From a checkpoint of a small image classifier: depths [2, 3, 4, 2], 29500 steps.
Rows from block 8 of a small image classifier, named by matrix and row number. Rows with one number belong to one channel. Each number is 500 + 40 x the weight over its row's rms, rounded and kept within 0 to 999. All counts start at 0. Numbers have three digits each.
After each channel's rows are labels from the 100 images, of 14848, where the channel reaches its highest value: "top examples" is what is common among them. Only what is clearly more common there than usual is listed. The data: dead-leaves pictures: piles of overlapping shapes.
# convs0: first 3x3 conv (model.blocks.8.convs.0.weight, 144x144x3x3, each kernel summed), inputs 0-71
# convs1: second 3x3 conv (model.blocks.8.convs.1.weight, 144x144x3x3, transposed, each kernel summed), outputs 0-71

convs0.70:510462539431477442480549510439492527402455498431553469512470534553502411494538519395425493499538497464437517472464483481554465539453521465490440501495479494496471496532500447527518561466532441503467506499478502500501
convs1.70:503482518498538424510437503540557564521502519472556469472481430526473485468502492405477442444522420495498512485417389562531454539435516505438479520543524523528513571555499454584466477493519567513505504486526539521523
top examples: grey

convs0.20:482539481417446452531461472475445492457482432546401487459479420416466556424471473488437459546486461474463472444517444470549475421483518458501505515493485467487482500534527443472491447510414473442482471505513530526428
convs1.20:576490520535508471512473526602482521505500449491506565504465544541492519526577548473532510521527477620495553487520534533515521535540530463570506522476433469533465522503472527416514483552494436570482507465495516526492
top examples: hexagon

convs0.63:439494433504466478526486414468453516483498437465489488501461421511401429439473493493491492528444471501474444461430458474470510477501481418396519451492431441511492422532509412454475477492495452518461478480461500463441
convs1.63:510554555466444511584447479516488552562598511545474484533514438528464497541476535533490502559524516475532567542531561451500488537583525446533556491496532526467581536531488498484528495561604570494576522557500507478453
top examples: circle

convs0.121:469461490523459518466521433498507535502466453440397452511535492494459539475598511457508420518479522447426473487411473434459484570516512475439563496455495474460487403538497505480564444495486503524549499515459480414478
convs1.121:510523535560497439521439512530431545522423539519444501493526490528498567606525570456487454502511512525506557527471431499515497515486491514523531460522567516431501493514538578558553438525547522525511466459546507476530
top examples: mixed sizes

convs0.135:520492525526521429504472502527475516513515501435486544518488530496548579519468507487478495501505460576529508562469467562500458509476481477508436512482490497462513555416505412484514575501499542413456415480441546582546
convs1.135:486418498483492511476483462431513488493477485492540450468402451509525476506491523481442465541511472520547479571459509546488514486553502496525443454437451499502506474434499481527376541480402474474503469475468535573527
top examples: ellipse

convs0.40:478466460499485478474468453487490519457450482471506462530473448473476475439525483485461479467479473451439494465493445475486504521502450396483497427437468490436489458478421436502512463452532432434451505436467501507484
convs1.40:534517533510523546486474538509466600541549467513489483525505444502493495534539552525567559531538465490509537550564476539576520597503545538577566534478493512493544535480501541544569543555563563510576446483495520520516
top examples: cross

convs0.101:461527445467498497485552462480411473440420502504478483486523554402491445547494441474485459418534539532519487434503483400503508501437469475498441468522496495491484491512413453508467545468459509551534477428482465508500
convs1.101:537539497528479565519525470482559525515494475505467512490554537532457482437533531476570522497547468434504488523574506488576515560477487520540490550484525538485553590537480515528460546550507543559501533556484541513490
top examples: star

convs0.64:501491462523500476479508466456410431482426545486484508540464482455526422500489528474465464425436519483477512461500442468500515478440411440445464464469495494468471398498441435489475533492471415461467495453472537480483
convs1.64:530530500523531585555521526460470506533514432515439532504521490479504500478588514491566512532530528506508472568550522506567524585508493562587490552481489556515547494515539554526521503525545539593531514506449519546534
top examples: star

convs0.126:513485496514417493475479487459486508504469502492451489450458503429447486466532492413513541494439497493495473460503452430442483478468543493487472456503476466496439467487469530513422480526548464460527475446441462478483
convs1.126:509517550489515405543461462513439517517456536426550504483510433514487530538471479409508499499492535547594543514426424539460513493473551482492511420484555495480477600552539496513549489443527462476474446500488549477519
top examples: textured; large pieces; grey

convs0.98:527505544457518509528468517496491453530430450476484524572539502505566528474627462472460497533461498477440496538460477531479457523518447492523448555485505524529494429516517490407477535521540418491426484516485530519526
convs1.98:511449506441514484509526489472452466433488435510501477497528413514520530532511441499441494528392500492484507518510516437479490475547446466549427522461500473491457543557503499476454401494545460529441549455476560509498
top examples: mixed sizes; arrow

convs0.108:508536496516486480481506499492509502474526475494496473515455491554504374530519531477527564458492478473492516526591520429478490471484560453424494515536484465523513611486435414478509506589513460535511534480506488565473
convs1.108:447465496532498487491507473534535474549546483534450458474406474560486481496500448477495482473464478545538528499518430480454501513485585479579478438457554502451525584376487507518422561617414500450494507493433522570399
top examples: flower; mixed sizes; grey

convs0.59:530472524492521530344500499455419498518460474410475531558481494515509496480442573497516402488506491474490517482500446469560446580516513567463526541488431489518478443503445504483527454465519453467518526526479439537470
convs1.59:513494491491513561522519432563499459552471522482499486473502426501516566489415543589557435444495494506473570518525489397503454546500469472508493516440514567532535493535489542510570502517497464526601510558472478495464
top examples: grey

convs0.90:541485487460518554439476470485532504505483508416429515473466575467448436491493473370494504460533515491476453499512477460467475562504525530533490515514463465516512501454497535465533476514530444486499519495495457536538
convs1.90:542498540509505546589454512563440478590418504505434545491529469525500515566499536507488523526534480572503567498529460512491545542542498485547458465481539528447470550555475532504573540508525465523507519528465553541478
top examples: semicircle

convs0.115:447463437527528474516475520485434473438626529514493517504452507594481489502464507488468481547455581477477515504462524500449483496470478470545490456457445492485514545455470453507451480541466480511451524531443486542461
convs1.115:492469506506588486458492558451531512490422474516487505521533556477513445569556501482465542465509504567513555500502428498519519432484527456497495502499534485537494536449463503506536513420575470465452464534504519401483
top examples: flower; small pieces

convs0.72:534470554506455514445501470451456528532514532462494446466526483469495496514480434473361482445407537411411524518517471511506494526499488471535505586480574539482546464490451505486555523453525496524491495490534488485513
convs1.72:487513522491505428453460494464507524576443495491517496474503463498421528517520447505461501461488496528592494479486388530514568528395535502514539433525580497525534595511547539548497557538459534530505465477482457545447
top examples: grey; gear

convs0.8:494482511508503550419491544474467489522494464441472462497449570458569468480515483400516467516535494462572512479477436437468497536481475490487403412479495474502439435524445494496458460539502489442466440459486472471534
convs1.8:495499526525466435596490501506493475539506527446519514483429401503467461539530507422509512439505515497587518499512389554521528537376493539517582531510511474479488563480557532561506517510493449520482473459496498501508
top examples: gear

convs0.133:473549500454505477519483514475445493526424515473444480530554537480541431521442504445520479432538517475446414439483502449554476492424448463432470524543498454491495508609470537522465477508505522533535520455495494464502
convs1.133:542600466530462432450502501515518499440499513553529525496524570473446573502478486496528515491545510527474421463526540589502478547482501486436459492569485536525528411599485524584470512463488530499535553470594424487484
top examples: heart

convs0.138:504448470473478469532492532467503401467478498494479497498502487460475480471518457501452483455480434477473492502465434478469441447481493496458480506473484520529477437491485445495484471416491365481443456474473521522479
convs1.138:532489498512509489604545471508451517543525516545481534540512491487527499504510502529490487598535432549468558491526503469483501536587486501497519521512543475436520479522478465490491440535534537472543543622457507485531
top examples: tee

convs0.76:478488491453523433543496514497496544600493502478498461463498518456507485531445475494466474456494494552500535550501438554541492506513496471454383496499537504477535517417504509594456504452483483403528540465477476562541
convs1.76:556451470486435514469514464485489469439455534464473435478447493436456511422426417494484517462471535543473495472523498546530476501524515481503436499508457519535474441423507557500460533466428434487455537492466525549542
top examples: square

convs0.99:470511451496496497485491530473440454526579563483466501523459499489484440477479492535541469461445499467456437498450508468544521600404463533490477506497513512491524463582507513555460460537472456610506489460553416500548
convs1.99:512521473528483480489465463520462488538398543501485524536489591510510447520591527473505566403543461587504443494522501520480496535423492520449471490527539491544500532532527473500471514483552477575455484490540458474525
top examples: star

convs0.106:506457474434484505483500475506545457505472489521498530487470480523491495455469477498512410434489545538468497502495568564494509470435541502548457492514530509573493399545470508515580564500476414540462540542457541520529
convs1.106:550476495431467445382497555478481554498491461578474492494440498472483493497435459569507469429464492547461509465485445496517482516543501469473430491529481484457474427470464522523510531491491548499464514555424478470518
top examples: triangle

convs0.141:449520532476516489523483499528484499503569465504553437471413430436481545466537447497456478517474520565505546439551515445562553567507482459586480525505515569505478497430511448517481469528465529482573512454491528517508
convs1.141:487474489556461467452521484455546512420465491499534468473453519556474480410556504491510460543469439489539472469480502448498542534497514480532467505450464532493498515439474436536452511479446514511564495511475438535451
top examples: ellipse; large pieces

convs0.116:485465424570499450459476511540506488505522474478497480502457413542561484487512489459518505506555441459502489523504493461535473561455505531433583489483486520471457564476452539538469430530521498511472476479522508508460
convs1.116:453487472504501538440523483534552530444534545493502568485473509564512496523517498499470459468516487546486531454465448491454488517435581581558484456482537551498499475436522530465451542575418552444501517519493533483429
top examples: flower; mixed sizes

convs0.53:470502469479513524438482496482530490476461486472496439491524525562495470513486564492502481521538482519472486524505483410496461444425511508474524513420463483535478558445465461474490450619515455443512510482451459503483
convs1.53:515467506490497494552526505477587559518483517478538499488488512497501508472442489507518471470552491516504464557439464587536405494508557501484517503504484465483503450446501503464507483493391593481544558530523517504476
top examples: flower

convs0.17:477531518492322486421465451513498507524501528437495455520515445460400511484490528448439525484497520501434479519523410477529472549412533460496474561505499495463462433472457575471490499478536482430466472519486428495509
convs1.17:463531524460505455517460441522525537563495558490524496458558470496528549501582481522480525505472500583547501476506417549490569515396574499546534439520606495483504546528522543479519549507463507495512463420501462526466
top examples: large pieces; grey

convs0.28:506500487435446521504506447516520516515523460479534435463521460482489499406544499404470478453483457529455462460454550442533477525482485426472492493516437442513514531520492448483537400493559519497506483463502517483517
convs1.28:511481541443496448506466598531531606517589489498499530543510441513534506496470503535536480561482469497502480521433506477525438515578516493409497498509540474467549482469472474497555467553545622440531515487476496531524
top examples: mixed sizes

convs0.105:534475453530511485489496492406499475498469513383530441521495582561500453533482510447498453449524492412426533518466452543545393483477451545512517545501571520504448535479465519518427528452489419524429482524496475496505
convs1.105:446483500529508392577490504519574566520523532421529510543511421554460526507455555445485484539526479434542513511469447501497515541503496463453525507546540499485563555484471483522543429547489587501459476496512499529452
top examples: mixed sizes

convs0.102:528551525566609523411515443467497531495476565460509530483464518458563510482567475433481509458525514526573528472512479476455519445503411460493518476504479479463499389490486464439471491531540523531510487527506467490482
convs1.102:528500492483575429506480477546538494527500572482517466425527418542457578529555475483568521514517536523606565557515439553482530537435522466521523472524535528496510577510559533548484536499512488456474408479489429524525
top examples: large pieces; grey

convs0.2:488502481463485490521529459425447527461444475512478487570499434469530458428460482520436515387442428480486489441490445460501484516518504463454488492460446522487478509417475460486514530446517514468499446467537556476466
convs1.2:487499478534493543532517556509510572532582454537488569497490463499430538531548476473528555542516545491525511535540561460585469628547498519535527510512508538529566528536533519536527512491566590521591489516551525543539
top examples: cross; flower

convs0.134:530468477467463484427456457547519514518492570487522483529428429471478533475455532536541502478455517470516520482476507504472478482454489513492436497415465447476504515491520515451482538454410493514408514441424457436533
convs1.134:479516511504511417469466458505494512527470526449569482506432515529519434489453524522476548443500551574520377560582581534502467529476488438432443450493507463476514452421470491491472532476455549547421501448496491515507
top examples: circle; drop

convs0.84:495486488458528436452470559507488510527558515453565564528490534518488561464520463445474495435427503495449524450477413448526505505446440459488454524481512530502468448465515556539492537512508556471558471462471491485531
convs1.84:541461512551581422488549473507546489505391504537551561533487459521473553535537494523527491486483452495511486485488431479519592485507479521593482514455471564508517543442497523472458559462481507468513480492487451552483
top examples: pentagon

convs0.15:516457443436492550509506496400491509473478468430537446414442557564456428510575500394444466495545539501465497534472518473515459508474547457507547506514484454515443565532544526514500571453507503552536458493446491446492
convs1.15:456504534513521431558476459527512546548517521467462491497474360518478535455475523455478436483476468501510540470444420451521457549502466483471479528542467549449504525530462522560484417459510576508571499449496605496460
top examples: grey

convs0.47:560514504508488502536504461498485472473488518482455483454497509482484460481437488455562517462455562498487528489477466368545541528438485485520531494516472550504435493549470512602481508476434408509441493466512428458443
convs1.47:550577508552450578547549467532539474531528524421476474488491569459415499501494507468543553491467540548499503440599534499491517511469526449415546481588453444419480520449456518484547502497482454561505520484565451481463
top examples: hexagon

convs0.5:497491472519473466540477490464475455479450492503545440500443513510475446545484470496469505468466503492474470472489443431475497455488489448482468462478483506458464425463436434492489518442495422449451501400487516554494
convs1.5:538501534519523582576499519473515547497547481509486555519481538489511524512559505490543562558540476526523542548551543519524540536526505522576554539520517510540540573506540547493533552541548510545550494513467524509531
top examples: grey

convs0.69:519512455569504450439526431465458465541454531461464463471499515455516504473546438472509466515474496558506506514491479448525482502516405481470439485515483507454409471524460491466467559473451439515432546514413377483515
convs1.69:545497499544477456578524475489520562512532547432500549535555533484506494463493535459548574468541458511564512494536495513582522578483505502523539547503502507461554610522517534575556522554537582502537486528459385487440
top examples: star